config.yaml
input: "waveform_16khz"
targets: ["number of sounds"]
num_classes: 3
arch: "ecapa_tdnn"
depths: [16]
init: "orthogonal"
beta1: 0.95
max_precond_dim: 1024
one_sided: false
Rows from block 7, named by matrix and row number. Each number is 128 + 32 x the weight over its row's rms, rounded and kept within 0 to 255. All counts start at 0. After the name is the row's rms in percent of the matrix's.
# c10: first pointwise conv (model.blocks.7.c1.0.weight, 256x256x1), inputs 128-255
c10.113 103 [138 134 121 141 138 165 101  88 137 173 129 130 142  72 129  73 122  80 118 155  92 154 137 112 124 110 112 105 150 146  93 148  97 107 136  91  88 128 126 180 136  85  69 200 226 105 126 158 113 140 146 105 207 134 158  87 118  47  75 129  91  87 170  80 110  84 165 130 147 151 122 208 109  80 172 182 123 133 118 158 165  73 119 126  97 115 129 158  98 188 103 149 134  98 137 105 116 143  85 116 195 140  89 131 106 140  82 158 128 126 116  94 192 130 134 175 101 141 123  43 159 130 127 154 147 168 172 147]
c10.114 107 [123 124 109 124 120 136 123 173 163 162  74 115 194 190 128 153 112  96  90 147 152  80 113 111  76 114 145  87 113 204 158  99 167 131 102 159 129 153 155  96 114 151 105  60 149 164  96 153 151 105 120 133 110 149 170 166 107 190 119 110 122 112 178 120 200 134 145 131 116 184 112 158 188 100  97 119 134 136 125 179  73  50 123 111  75  70  86 148 100  77  77 119 151 121 131  88  62 103  99 118 161 110  93 112 137 134 106 131 147  91 181  88 140 157 152 149 130 125 119 130 160 134  89  87 151 140 116 123]
c10.115 109 [162  58  85  95 147 107 148 100 124 101 122 222  61  94 150 102 174  98  80 132  99 136 154 151 118  88 163 104 131  67 159 156 157 105 102 131 150 134 101 146 110 158 127 135 119 102 121 166 112 121  95 135 114 130 135 123 108 127 112 128 128 152 149 136 153 168 106 178 155 142 110 159 177 108 118 121  75 116 158 109  97  93 139 163 164 139 122 177 109  97 192 133 122 130  79  87  50 119 149  78 108 146 148  98 123 195 140 166  93 113 145 159 134 126  89 125  78 138 130 138 100 122 160 182 123 109 102 105]
c10.116 103 [ 85 140 111 122 106 127 117  96 109 122 127 199 128 105 113 121 114  89 109 139  95 148 105 158 133  97  67 153 141  92 112 105  92 230 207 103 173 144 105 145 156 118 125  84 160 156 126 140 128 164 142 152 141 122 126 161 132  66 123 174 158 160 172 170 184 125 152 149 158 117 125 129 141 109 132 118 122  91 152 137 100 111  92 137 130 168 204 101 156 129 146 144  92 133  86 121 161 145 123 161 118  87 160 127  80 115  55 141  82 127 161 119 160 205 159 222 103 125  81 100 102 144 136 118 118 110 184 162]
c10.117 104 [125 162 113 136 119 101 118 136 131 149 158  94 120 225 141 199 155 162 136 118 133 126 145 115 167 114 112 214 158 168  80 107 133 144 102 151 110  79 177 124 172 119 142 129  98  71 115 164 137 136  98 152 130 141 148  85  92 242 155 119 189 105 105 130 152 136 172 134 155 109 174  58  99 121 120 138 158 139  65 119  97 112 117  93 145  99  93  84 125 109 137  86 179 117 126 139 127  97 134  92 164 158 134 149 178 119 137 100 144 101  86 144  61 139 160  92 115 137 141 180 115  85 146  49 101 137 123 127]
c10.118 107 [166 102 134 167  96 148 133 148 189 127 178 138  86 128  94 111 147 146 135 152 118 153 161  54 140  94 139 132 103 158 127 101 122 103 121 135 175 107 172 147 116 107 135 132  59 127 118  69  90 151  99 120 149 122 199  85  98 153 109  98 168 110  60 129  91 125 117 119 101 168 121 188 105 107 160 129 113 126 135 100 117  94 143  87 108 135 143 109 160 130 138 137 107 166 141 152 154 162 106 142 184 120 143 142 129 102 178 114  87 116 141 135 124  91 102 189 115  78 147 146 156 133 132  98  60  86 175 131]
c10.119 102 [158 177 147  98 104 138 127 171 110 124  86 125 154 161 139 124 141 108 122 125 124 131 120 135 132 163 115  93 167 144 181 145 150  78 218 106 105 129  87 115 186 124  97 130 113 127 120 123 108 136 116 178 193  80 153 135 120 101 161 161 136 209 119 210 163 124 133 104 166 163 141 131 163 172 107 162 192 127 111 150 122  94  58 130 103 185 139 138 143 201 120 145 150 156 118 179 192 105  96 132  67 120 117 101 104 139  79 124 146 118 145 158 113 102 132 148 142 142 112  78 173 110 113 136 206 104 109  91]
c10.120 114 [ 92 136 157 123  94 159  55 117 167 129 158 104 149 183 130  22 105 152  87 143 121  88 151 140 158 124 163 141  76 148 105 100 198  62  69  98 177 125 104 180 157 113 163 111 126 140 135  90 159 166 120 134 152  65 138 114  78 123 107 102 124  94  95 122 158 164 133 158 121  82  79 101 103  75 120 138 160 132 109 137 194  82 174 166 145  89 132  88 120  75 131 107 117  70 166 156 186  96 129 133 102 105 168 134 152 153 127 153 155 128 125 124  84  81 112 101  88 141 127 131 149 100 166 114  93 144  66 164]
c10.121 100 [101 117 123 156 147 151 142 110  86 175 124 177 176 171  65 245 116 107 111 113 124 129 133 140 105 113 127 148   9 173 105 167 176 158 155 118 130 148 108 139 131  69  89 141 148  78  90 118 109 144 172 138 106 158 136  77 105 254 114 133 125 174 114 181  66 126 123  98 118 150 112 113 134 134 109 150 144  92 172  94 129  49 191 146 159 147  94 130 160 108  63  97  95 142  92 110 111  84 139 116 129  77 157 157 154 128  86 142 132 105 103 125 103  74 181 101 129 146 186 151 184 161 119 105  97 108 164 150]
c10.122 110 [125  98 136  96  94 146 189 170 129 171 160 134 167  50  90 146 109  89 149 110 152 100 106 118 169  82  75 138 112  82 107 207 121 118 143 147 121 108 105 170 132  89 144 134 131 122 103  77  89 117 157 134 150 105  66 133 163  84  64 129 132 128 148  54 109 156 142 156 151  62 192 157 156 122 104 145  67 128 175 117 150  67 186 110 114  94 103 148  78 143 100 169 125 105 122  95  72 129  86 149 117 148 116 137 137 150 152 172 142 177 100 128 138 113 123 142  99 100 163 119 158 172 133 156 131 107  77 137]
c10.123 092 [ 94 115 138 139 144 130 118 103  99  96 131 104 137 167  89  64 100 111 125  95 146 162  64 117 117 136 180 137  70 145 132 167 112  97 153 129 152 139 160 131 129 130 148 160 220 134 112  79 146 121 188 129 150 150 181 113 115  93 159 117 170 176 133 124 158 158 214 100  91 113 149 189  87 164 124 119 112 148  98 129 193 166 138 112 114 111 130 148 175 174 143  80 121 141 205 169  91 157 146 129 152 157 132 138 164 100 161 139 139 174 104 151 137 132 131 172  96 132 108 129 105 169 161 118 152 105  36 142]
c10.124 111 [190 156  87 135 162 176 167 152  99 188 137 135 187 110  83 200 144 136  49 174 122  98 102 105 173 125 124 137 181 115 112 139  70 126 163 134 111 107 142 150 194  77 135  89 136  97 133  87 127 170  88 164 159 118 120 117 128 168 126 155  66  92 122 131  89  98 136 130 105 121 101 139 104  99 114 144 101 129 164 146 164 144 130 151 156 100 121 156  88 109 108 138  84 154 182 106 176 141 112 205 114 162  99  99 106 102 145 115  90 114 102 103 135 120 115 161 176 132  61  95 142 175  82 126 146 137 135 111]
c10.125 107 [120 186 132 135 118 121 149  99 161  69 117  85 169 141 164  84 104 136 165 120 111 127 125 154 102 152 189 139 137 127 124 142 131 210  69 108 115 171 134 130 112 152 102  86  85 101  96  94 112 154 125 115 152  93  85 121 199  77 142 164 116 149 136 134 119 150 174 112  85 133 135 113 194 120 124 136 170  99 119  78 151 178  95 172 110  55 122 136 173 104  82 125  96 152 173 114 182 102 152  86 125  99  88 131 136 144  66 131 137 111 122 109  22  87 114 106  94 135 157 135 199 137 148 149 110 177 104 156]
c10.126 109 [126 122 174 145  29 126 155 108 139 164 103 124 143 140 192  71 121 105 126 126 128 174 165 122 138 154 157 130  77 211 205 124 109 138  78 151 137 124 155 128 108 143  87 126 122 172 111  84 169 105 137 123 138 128  97 128 161 118 139 138 146 128  85  92 146  45 166 165 172  97 108 108 148  80 151  87 127  87 113 121 124 123 127 112 110  73 108 130 189 107  81  84 143 128 134 174 131 109 155 182  64  75 122  93  66 157  98 123 117  86  99  96  93 135  93 115 131 156 126 108 176 175 168 131 103 119  98 120]
c10.127 088 [ 93  82 138 176 138  58 107 153 124  79  92 100 178 161 128  48 102 169  98 112 141 117 159  87  95 152  85 125 115 114 138 131 168 135 125 121  96 101 157  94  83 106  92 148  78 122 151 130 129 178 153 113 140 167 158 135 219 148 159 135  76 129 176 119 121 131 165 117 143 141  89 168 122 133 152  78 128 153 146  90 106 180 139 105 134  54 156 135 104 186  86 126 119  82 147 145 120 127  77 133 168  93 103 133 134 120 134 172 164 130  63 148  98  90 143 113 129  89  96 108 161 136 166  83  87 158 121 118]
c10.128 106 [119 144 155 126 171 121 157 166  83 157 107 126 136 208 114 141 157 111 149 131  79 133  68 123 102 157 123 139 132 135  98  90 112 131 169  87 143 149  86 130 109 164  84 141 144 111 191 115 189 142 147 140 138  77  91 164 150 143 123 173 133  74 147 184 107  95 146 129 106 173 126 132 167 168 101 208 154  74   7 161 156  57 132 122 153 123 147 134  96 130 179 117 108 144 139 151  90 137 125  42 145 111 110 131 105 169 141 110  99  67 151 156 148 123 109 116 131 115 120 129 157 101 138 129  99 135 116  95]
c10.129 098 [ 85 169 155  61 137 133 149  94 199  93 136 130 125  87 182  59 144 141 166 130 131  71 109  95 122 104 113 117 188 107 101  64 118 159 202 112 142 138 101 129 142 130 197 117 129 150 116 113 124 135  92 131 128 139  94 144  87   2 143  78 175  79 155 101 113 118 130  94 143 128 111 127  87 159 115 118 140 120 173 173 130 133  56 155 119 129  72 113  72 136 117 110 163 127 142  71 176 158 122  89 150  99 104 166 169 147 133 127  74 103 162 105 153 196 179 163 124 143 141 161  95 101 163  89 141 192 144  87]
c10.130 093 [ 70 205 102 115 127  69 100  84 138  99 163 201 130  88 150 129 107 110 121  67 106  70 116 145 116  96 104 129 155 144 113 136 101 125 163 109 203 174 116 113 135 159 221 112  92  99 108 117  80 129 113 138 131  94 140 168 157  96 113 116 135 125 160 173 139 109 112 209  92 190 127 117 151 134 145  96 175 128  77 122 154  98  62 178 117 145 121 123 170 144 197 123 139  92 108  49 146 178 167  86 130 129 143 118  85 126 101 118 134 181 164 132 155 189 125 125 160 142 179 123 127 136  99 165 123 143  84 175]
c10.131 097 [112 103 117 128 133  28 106 121 134  55 140 143 106 170 132 155 153 146  80 104 190 155 120  78 134 228 100 143 112 106 126  94  98 156 125 138 157 139 162 107  73 134 122 114 131 131 114  62 192 152 121 147 141 154 136  95 126 100 166 156 108 178  94  99 143 120 114 140 108  68 143 103 126 162 124  89 101 120  73 100 123 106 124 117  73 111 124 143 134 152 104 154 152  91 119 134 121 125 128 135 106 107 179 126 120  91 119  98 141 155 166 145 160  71 126 102 134 143 135 194 123  85  50 159 167 129 133 135]
c10.132 117 [115  97 108 148 139 107 114 117  87 175  86 131 103 105  62 149  99 118 142  91 110 155 128 132 135  74 166 139  78 123 148 130 180 134 115 119 121 119 231 147 112 156  68  96 146 150 170 162 102 101  89  62 158 144 115 130 114 135 119 207 155 119 164 113 110 156 103 118 138 150 117 121 135 117 125 112  75 175 164 119 168 138 136 202 112 149 116  60 151  87  96 135 138 139  83 141 187 152 141 118 127  69  94 137 102 161 127 175  88 125 116 111 167 168 135 162 145 131 141  89 166  97  81 115 129 162 117 128]
c10.133 095 [103 162 110 100  87 120 145 140 182 160 100 102 109 142 125 162 133  90 148 133 148 156 104 112 121 104 155  95  65 128 116 121 119 130 101 110 114 127 204  92 152 149 116 175 226 127 161  77 130 104  95 175 103  85 183 152 153 178 188 152 121  75 106 154  94 103 135 181 133 140 112 144 123 152  81 104  71 107 116 125 134 111  98 143 123 107  97 153 117 107 154 168 110 114 137 131 107 151 173 150 202 172  61 149 155  89  98 117 112 187  76 130 170 109 174 111 132 159 131 120  76 114  76 133  47 120 144 132]
c10.134 106 [102 145 100 161 132 133  97 116 173 107  89  94  83 128 174 150  90 155  92 129 160  82 165 216 111 101  63 129 146 109 142 106 114  62 202 153 144  85 137  81 109 129 138 165 120 132 141 110 134  93 111 151 120  60 127  96 120  75 111 154 105  84  55 111 153 154 144 132  97 187 148 139 148 180  96 186 102 105 164 133 128 175  43 122  78  84 131 134 115 106 115 199 141 148 159 115 156 157  93 102 116 157 123 140 105 134 133 132 131  86 141  82 136 208 167 226 139 173 108 178  79 112  51 117 107 111 107 135]
c10.135 116 [ 93 184 226 145 174 120 156 177 142 104 105 156 118 115 189  80 138  77  98 154 123 125  99 123  94 146 184 147 112 125  56 102 122 193  88  85 119 100 174 101 143 157 177 114 140 126 108  97 144 105 100 110 150 130  61  75 184  96 172 125 148 100 100  83 118 139 170 141 133 149  75 138 143 125 154 193 106 107 138  80  88 106 143 106 129 104 170 103 125 109 152 169 108  85 112 153 154 142 123 159  89 160 137  70  78 136 111 143 115 114 104 122 133 126 181 109 136  82 172  97 165 178 137 122 150  91  61 139]
c10.136 092 [154  73 134 109 118 182 138 138  86  69 109 129 172 143 106 209 100 115 114 141 122 163  73 119 136 141 114 102  85 127 143 116 185  94  98 143 164  78  77  78 105 101 115 157 103 161 131 124 116  87 141 178  83 132  99 100 139 180 106 149 192 191 134  94 156 157 122 140 117  94 161 139 140 120 104 149  83 120  99 120 133 100 148 131  80 195  64  95 117  90 112 120 129 110 177 142 144 120 129  92 150 138 171 137 129 103  72 158 143 135  93 197 137 125 174  57 107 126 190 178 123 105 147 141 199 138  76  81]
c10.137 110 [113  49 147 102 146 152  89 117  75 151  40 149 124 145 152  86 124 133 168 126 108  92 132 159 126 144 115 105 115  47  71 139 115 162 202 116 149 123 167 116 179 135 129 110  89 144 104 175 106  71  91 112 128 150 177 136 132 145 206 124 132 115 142 146 135 119 171 159  91 149 109 115 139 166 118 124 142 100 139 121 102 154 108 112 154 169 114 165  48 185  75 131 144 118 134 156 130 198 117 146 126 136 142 110  80 107 109 165 151 136 127 107 120  96 101 152  94 139 122  91 130 111 125 132  60 185 116 139]
c10.138 106 [136 155 135 172 146  46 144 117 111 101 135 102 201 193 136 101 129 179 105 113 169 114  97 148 183 165 161 166 140 110 101 135 160 157 124 158 140 121  96 150 157 148  67  95 118 130 157 104 118 114 109 101 130  76 185 132 200  97 130 134 117 129  96  77 113 108 105 115 158 106  47 127 120  97  97 110 140 123 128 149 122 193 174 163 102 144 112  89 145  96 172  83 126  60 188 110 139  88 119 113  98  83 110  99 168 108 121 122 114 149 181 150 127 127 169  64 135  86  87 117 152 105 176 122 109 124 139  94]
c10.139 091 [140 132 147 122 115 157 168 102 154 103 121  98 152 116 114 128 132 128 101 109  92 114 103 148  82 110 142 183 129 148 191  93 100  43  89  77 115  88 136 147  95 134 125 135 202 190 104 129  91 130 191  61 136  97 181  91 129 132 126 135 142 155 119 112  65 106  67  66 114 124 116 144 149 124 166 123 161 178 135 115 176 149 132 127 129 152 129 141 135 144 136 144 128 124 177 164 118 170 136 181 140 144 105 129  95 108 166 144 107 120 125 102 147 181 151  59 117 167  58  94  95  94  80  96 135 134 116 132]
c10.140 090 [171 131 192 118 133 107 130 181 147 137 178 137 167  53 152 201 121 113 185  89 170 118 108 120 161 150 130 101 131  69 142  91 116  95  96 143 106  62 121 125  71 170  95 158 167 108 138 153 129  76 140 127 127 105 152 104 183 176  68 116 137 154 116 111  93 119 164 111 144 124  94 148 161 204 140  81  71 140 115 132 119 117  95  70  70  72  79 158 127 139 129 110 105 166  81 140 133 165 128 122 128  62 114 118  78 122 133 170 109 142 108  73 164 114 149  86  80 161 138 134 158 135 191  54 128 106 143 102]
c10.141 100 [102 128  89  97 134  95 118  96 116 117 132  94  75 121 113 186 131 174  71 167 137  82  73 118 167 166  88 164 160 112 110 122  89 102 135 117  98 131 137  90 162 162 163  93 156 124 131  97  91 142 161 143 134 124  81 120 105 124 117 124 143 160  93 162  87 129 255 142 153 121  93 145 143 131 136  95 118 136 150 125  83  97 159  78 181 136 137 121 163  86 135 132 108  54 146  98 123 211 118  90 157 130 112 198 143 215 125 165 141 114 124 104 121 126 123 164 132 147 155 132  98  66  99 115 164 138 120 130]
c10.142 094 [112 105 165  66 150 137 184 126 121 140 175 125 136 172 113 124 109 133 111 149 161 135 105  83 133 153 118 143  81 113 106 141 157 146 118 136  85 125 139 166  67 141 178  59 154 110 114 115  61  95 170 167 139 141 120  87 101 106 104 105 148  97 154 106  99 126 106 164 153 144 120 102  76 146 127 133 160 113  92 144 167 170 152 125 114  59 108 168  57 143 109  97  90 135  67 134 104 147 117 122 141 164  78  54 135 107 123 136 160 130 163 120  96 169 150 111  73  63 230 149 193 134  88 121 157 113 104 149]
c10.143 097 [159 180 132 118 153 142  74 109  52 104 121  93 120 148 119 128 123 186  77 113 106 111 184 103 230 135  47 178  69 132 124 143  92 114 183  76  93 139 100 114 142 134 142 132 109 122 127 132 122 150 120  98 142  61 118 115 157  53 150 150 140 112 104 101 140 169 145 162  92 128 113  93 113 129 115 129 168 146  80 135 138 102 161 127 147 144 128 136 165 179 118 164  95 121 138 138  82 110 117 128 196 154 123 112  98 136 141 124 115 120 159  63 152 141 117 124 160 125 109 126  71 138  70 118 137 195 145  98]
c10.144 093 [148 161 114  88 147 142 118 144  91  81  81 141 179 122 107 145 125 126 148 157 129 110 116 170 122 113 148 136 110 128  72 134 124 149 125 109 111 113 156 141  86 146  99 175 164  98 163 161  96  99 119 157 171 108 109 156 132 195 102 111  81 142 181  73  99 157  65 122  78 151 139 127 141 120 128 166 102  79 107 148 122 210 129 124  97  95  81 117  95 106 106 183 136  66 139 167  95 153  93 133 114 123 144 190 179 153 109 133 209 153  81 117 162 158 134  89  68 133  83  95 201 137  62 126  51 156 129 139]
c10.145 096 [ 69 124 111 128 154 140 166 113 135 107 121 167 138 124 161 203  90 143  95 152  94 171 144 119  98 108 147  38  53  62 119 174 164 180 108 133  82 105 113 156  71 106 130 145 143 138 162  69 190  92 100  84 145 129 127 107 123 177 101  71  96 183 118  81 146 160 162  88 156  94 108  93 102 193 129 138 156 132 119  56 150  71 147 149 102  81 181 133 122  98 117 146 136 191 123  90 131 167 150 116 107 126 174 183 153 121 118 127 167 114 129 157 162 162 162 147 111  93 128 136 161  88 126  91 107 119 117 177]
c10.146 090 [148 109  94 127 101 141 134 116  70 108 156 117 109 144 148 122 140 157 123  64 105 140 113 128 149 157  82 123 145 116 123 144  98 151 142 116  97 146 121 131  87 174 192 130 123 135 102 100 119 112  84 115 127 103 145 104 140 114 115  99 121 126 140 175 145 132 174 136 107 146 112 118 159 111 116  94 126 108  98 139  55 148 113  73 178 126 136 175  78  76 144 101 164 130 153 149 102 117 152 116  75  65 101 195 144 134 152  81 112 108 145  90  78  99 168 193 129 105 112  79 107 202 165 126 230 176 182 126]
c10.147 082 [125  98 181 132  82 102 193 119 158 134  91 134 122 157 120  50 151  88 149 159 155  93 173 117 117 126 119 148  83  93 143  60 180 131 144 137 101 132 108 101 137  62 137 130 100 109 127 109 139 124 123 173 141 157 144 126 208  79 155 128 132 146 132 114 126 121 140 107 133  99  56 183  96 125 105 158 146 145  66 151 172 159 101 119 124  72 149  99  99 147 163 146 124 165 185 159 136 110 131 111 134 136 134  64  78 113 130 121 125 133  84 210 148 158 112 117 103 129 124 115 122  98 128 166 107 112 185 196]
c10.148 115 [179 149  88 131 139 134 133  82 117  54  96 176 135 165 116 169  92 146 124 143 180  69  72 165 119  84 148 125 113 139 191 112 159 175 167 178  85 143 139 127 155 124 138 147 128 120 158 169  73 126 106  74 157 109 144 100 105 176 126 163  95 132 171 108  87 140 120 150  88 172 118  76 138 153 153 156 150  83 144 165 141 130 106 204 153 128 115 147 148 126 165 113 147  95  95 117 125  60 121 150 135 186  92 108 142 131 131 130 153 117  92 120 167 100 168 131 164 189  96 123 165  84 184 155 157  84 110 138]
c10.149 091 [191  96 112 139 109 184 151 180  78 118 150 111 127 132 194  78  81  93 102 113 105 119 142 116 111 156 202 106  83 157 164 127  94 131 151 134 142 131 114 169  84 142  87 117 166  85 154  93 150 142 168 111 186 147 159  65 135 118 142 126  63 132 124 105 132 122 125 129 104 109 128 170  87 133 114 127 141 158 130 146 124 129 140 112 114  93 100 106 116 171 116 128 131 148 113 177 152 175 114 165 132 165 113  48 176 101  46 125  64  54 128 140  98  99 105  99 103 150 130  85  65 160 116 103 171 105 110 209]
c10.150 106 [142  83 145 121 130  96 159  81 153 118 110 136  65  66 154 139 115 122  85  77 123 161 160  88 175 114 140 177  78 156 119 138 101 112 118 138 127 125 123 150 125 147 227 144 112 161 173 125  97 174 105  69 214 138 126 117 233 136 141  92 156 215 114 126  77 153 166 138 112 134 106 147 115 122 124 122 150  82 205  15 129  86 187 169 185 147 149 176 138  57  76 150 160 126 112 125 111 109  91 101 168 136 146 150  78 143 129 167 163 100 153 103 109  79 101 113 139 121 172 171 143 159  85 145 127 105 152 152]
c10.151 110 [ 82 126 143  41 135  89  92 130  95 179 128 104 137 159 162  97 139  95 106 119  79 124 157 153 155 119  64 136 194 125 157  93 131 141  99 143 119  90 172 185  66 100 222 155  86 179 128 162 127 131 135  93  92 131 138 139 135  97  79 167 142 163  82 125 164 112 161 143 171 222 138  91  93 137 107  77 153 149 133 135 152 117 128 139 153 136 138 184 103 146  59 127 103 123 112 110 130 149 106 108 172 122 134  80 164 145 160 141 142 142 165 110 160 132 141 119 135  90  97 106 108 132 120  90 145 148 116 194]
c10.152 090 [171 143 114 118 103 156 133 150 121 176 146 125 113 141 196 251 143  95 103 134 167 106 121 137 126 169 153 129 158 131 136 101 124  63  79 124 147 131 122 129 113 110 107 103 170 140 111 158 126 154 110 149 112 130 140  55 168 147 110 112  94 105 121 139 110 110  72  57 104 129 144  88  90 171 131 121 164 131 167 159 172 131 101  78 150 142  63 116 115 118 106 159  96 170 149  92  85 120 186  91 143 114 144  65 110 112 182 140 126 182 106 162 135  88 162 143 131 113 156 149 143  96 128 127 133 135  95 149]
c10.153 098 [135 161 115 160 116 130 166 103  89 142 139  91  82 117 153 223 152 133 145 123 139 196 140 141 168 178 127 117 104 152  89  59 109  62 128 144 117  65 107 116 119  70 120  83 135 123 157 105 108 121 144 183  95 100 131 103 160 146 118  99 139 133 112  91 130 114 119 145 127 170  94 141 139 158 142 119 148 127  74 123 114 131 153 113 149 164 136 113 116 174 193  85 161 103 129 146  76 157 124 107 123 114 173 158 149 114 108 141  94 129 159 127 102 123 201  84 139 120 120 203 163 124 137  70 134  90 122 124]
c10.154 108 [142 121 138 154 119  80 156  88 115 123 166 143 126 141 116 129 130  35 159 139 131 152  78 131 138  69  52 166 188 160  68  96 145  81  94 138 118  88 122 109 100 123 138 116 121 160 114 158 119 102 118 127 110 111 119 133  98 162 181  89 117 121 164 135 106 107 179  60  99 146 110 110 159 178  81 161 120 151 184  94  65 152 129  93 138 139  92 109 166 101 144 228 115 119 132 144  91 114 113 131 112  91  58 117 162  82 176 140 130  95 142 121 114 174 157 120 140 142  65 105 140 127 146 103  81 133 156  92]
c10.155 096 [155 182 109 136 154 165  79 125 120  95  48 110 115 139  82 125 126 149 116 130 103 112 158 143  94 110 110 100 192  96 111 143 155 184 215 148 130 112 117 120 122 144 190 106 100  82  98 109  96 105 146 151  70 124 117 127 150  94 114 157 151  98 133 141 150 162 162 141 126 110 148 136  48 137  87  82 151 136 103 104 103 116 105 111  92 238 101 107 131  77 186 116 131 138 105 120  55 127 138 107 150  87 178 129 156 168 150 126  77 144 146 133 135 169 153 144 119 139 150 130 129 138  97 166 196 146 137 125]
c10.156 107 [143  65 173 167  78 116 104 158 136 186 103  67 187  99  53 137 113  66  99 123  74 180 127 108 128 159 104 168 188   5  86 100 119  84 183 111  91  83 181 138 100 120 158  84 129 181 127  96 126 147 137 201 117 169 119 158 160 107 134  89 147  96 145 114 113 126 138 160 116 172 170 129 132 102 130 158  89 161 114  91 108 124 112 115 118  92 134 187 153 148 160 162 148 127 126 129 170 100 120 135 103 148 126 118 130 115 169 102  63 112 169 154 140 133 150 122 108 138  60 126 157 148 137  96 154  85  81  71]
c10.157 097 [150 135 134 161 122  37 159 155 145 147  99  98 123 179 148 178 123 117 147 132 120 123 105 154  91 119  91 124 144 175 175 133 107 176 120  59 131 129 126  95  92 151  33 122 134 175 116 122  62 163 179 130 120  88 150 147 122 150 120 167 119 178 123 126 113 150 158  91 134 103 116 107 152 189 175 117  90 147 115 120 156  99 183 131 166 134  88 132 105 166 103  90 158 105 144 195 132 223 147 154 146 184 126 150  99 104 196 158 153 103 108  96  86 171 173 125 161 146 196 160 185 108  67  85 196 160 153 116]
c10.158 085 [169 138  76 121 112  82 109 124 136  71 128  82 166 116 106 126  82  79 161 177 160 160 195  90  57  91 160 115 182  68  87 135 142 114 136 103  99  72 113 161 112 125 187  89 148  70 123 139  84 139 155 146 137 154 148 126 130  82 118 133  74 136 151 100 133 124  95 112 169 137 132 160 107 146  16  96 113  76 142 136 158  89 162  97 126  95  85 159 126 124 106 144 143 172 119 126 108  65 114 184 129 149 111 102 114  86 148 182  66 146 161 134 115 124 115 110 106 132 128  99 127 140 119 152 135 111 105 116]
c10.159 092 [ 92 135  92  87 112 132  54 197  99  92 125 108 131  85 134 162  99  75 104  94  83 131 115 133 133 102 106 140 113  95 185 132 131 118 112 137 113 149 111  96  77 154 112 162 110  54 122 185 108  94 149  98 111 121 112 121 167 127 124  95 119 142 111 135 157 143  93 124 175 139 122 101 108 126  97 132 100 116 158  84  95 113  75  92 117 173  99 128  76  90 165 112 166 119 123 115 122 141 117 143  34 159  52 147 148  99 113 126 102 135 114 145 117 167 138 185 110 160 145 137 167 169  53 174 173  95 187  85]
c10.160 092 [ 91 127 108 115 142 126  81 139 116 154 165  82 157  65 149 118  76 130 151 115 137  82 144  84 132 181  68 112 129 113 116 183 105  51 121 127 120 174  74 142 175 132 122 141 189 138 111 114 135 155 155 149 132 102 130  85 123  57 116 104  78  92 130 102  80 131 100 164 121 127  74 166  85  69 123 140  52 135 145 117 133  94 124 129 158 146 120 125 114 154 108 144 167 136 119 129 141 125 105 192  98 101 105  60 182 113 143 124  71  84 125 125 114 147  85  69 107 101 125 128 134 141 153 182 132  98  91 198]
c10.161 103 [116  43  79 174 125 112  78 136 108  93 136 135 124 123 100  83 139 156  62 109 168 125  45 109  49 185 181 119 114 118 139  89 158 142 100  80 176 180 120 125 126 138 149 146  98 114 106 157 132 119 103 114 117  82 110 142 151 130 141 100  93  96 123 180 100 129  84 108 143  83 153  81 106 173 152  88 142 117 127 100 105 156 204 106 129 114 157 133  99 143 115  32 103 160 127 176 137 143 118  78 173 137 117 157 113 134 110  99 139 120 121 155 164 166 137  83 128 134  84  98 162 139 103  98  77  94 104 142]
c10.162 090 [130 134 140 185 128 188 123  96 132  89 129 118 122 100  87 106 144 241 172 113  74 133  86 128 129 136 152 108 184  89  75 139 108 143 106 160 154 171 111 118 141  51  71 158 184 177 133 127 117 100 111  98 164 118 125 139 109 111 118 117 126 124 178 178  91 100 111 154 131 138  90 114  96 133 169 145  71 142 116 143  66  95 138 154  85  91 110 152 127 117 117 130 150 135 141 105 110 154 108 166 152 119  71 172 129 128 150 102 154  79 152 131 115 147 131 145 132 108  97 107 160 142 118 122  62 155  60 117]
c10.163 097 [107 111 147 122 165 105 147 107 141 180 135 124 167  93 100  86 176 172 129  72  85 108 136 154 142 142  90 142 138 137 143 154 152 122 173 154 139 160 149 174 151 124 113 148 143 123 116 118  49 185 162 149 129 152 145  86 112  31 125 150 166  83 132 204 144 146 120  91 224  82 107  24 160 105 119 115 144 110 107 157 119 112 182  96 125 163 166 101 135 142 178 111 148 125  56 122 145  72  56 119  93 156 131 190 140 124 119 124  96  87 170 139 150 151 134 137 180 157 122  70 173 119 160  63 116 137  96 128]
c10.164 102 [108 178 103  88 132 117  71 166 161 161 126 120 132 182  94 171 114 121 143  76  97 155 154  84 134  42 114 115  90 199 106  63  96 123 131  84  96  95 141 145  99 126  96  96 114 135 123 175 105 127  93 161 132 135  87 102  63 127  96 126  68  99 102 128  95 156 163 131 158 232 148 134  99 150  79 129 106 174 108 138 113 117 141  86  79 129 134 169 101 118 128 103 198 154 112 107 114 112 128  83  86  95 172 118  99 107 116 129  83 117 110  93 114 103  63 137 138 129 133  85 114 101 132 157 209 168 139 203]
c10.165 103 [133  77 105  98 140 112 132 183 128 160 109 134 177 154 143  82  79  91 154  74 145 135 132 175 167  97  88 215 113 102 116 132 116 116 170 155 132 137 112 130 146 159 182 152 146 138 161 165 180 168 122 164 178 152 106 108 161 140 181 157 105 197  95 142 119  89 143  51 126  40 145 193 130  58 121 125  85 133  95 151  93 100 144 109 105 159 164 114  78 140 122 150 141 102  82 113  93 127 148 147 175  97 140  92 102  91  84 144 143 120 133 135  85  70 119 113 145 115 105  90 110 113 134 122 112 157  96 160]
c10.166 090 [153 138 167 134 134  54 128 147 110 120  78 120 181  92 157 171  88 123 163  87  88 115 136 149 155 179 153 160  60 124 235 128 170 117 147 167 102 129 128 110 135 129  57 130 115 107  93  93  99 115 105 137  99 127 154 119 146 117 161 119 138 114  97 109 122 147 162  93 127 146 109 140 118 104 169  89 158 133  85 102 102  95 116 140 157 168 101 111 102  95 116 129 139 117 111 128  57 153 132 164 148 110 149  79 105 153 131 158 108 149 154 152 115 107 169 141 103 163 173 159 154 156 151 113 176  70  97  79]
c10.167 120 [121 123 132 144  73 100 129 102 170 132 117 175 100 133 132 160 135 141 123 121 145  91  95 116 123 120  90  95  60  57 120  98 188 126 147 104 126 112 161 144  73 113  84 150  90 116 167 127 183  25 138  91 101 125 146 145 119 118 156 139 165  59 158 142 112 123 145 120  98  92 129  89 161 151 114  92 139 114 182 120  95 212 156  80  85 175 113 169 156 144 116 137 131 132 186 135 128 125 121 133  80  73  92 125 183  98 117 131 170  59  79 144 135 181  78 154 157 193 128 114 188 149  75 134 192  95 100  71]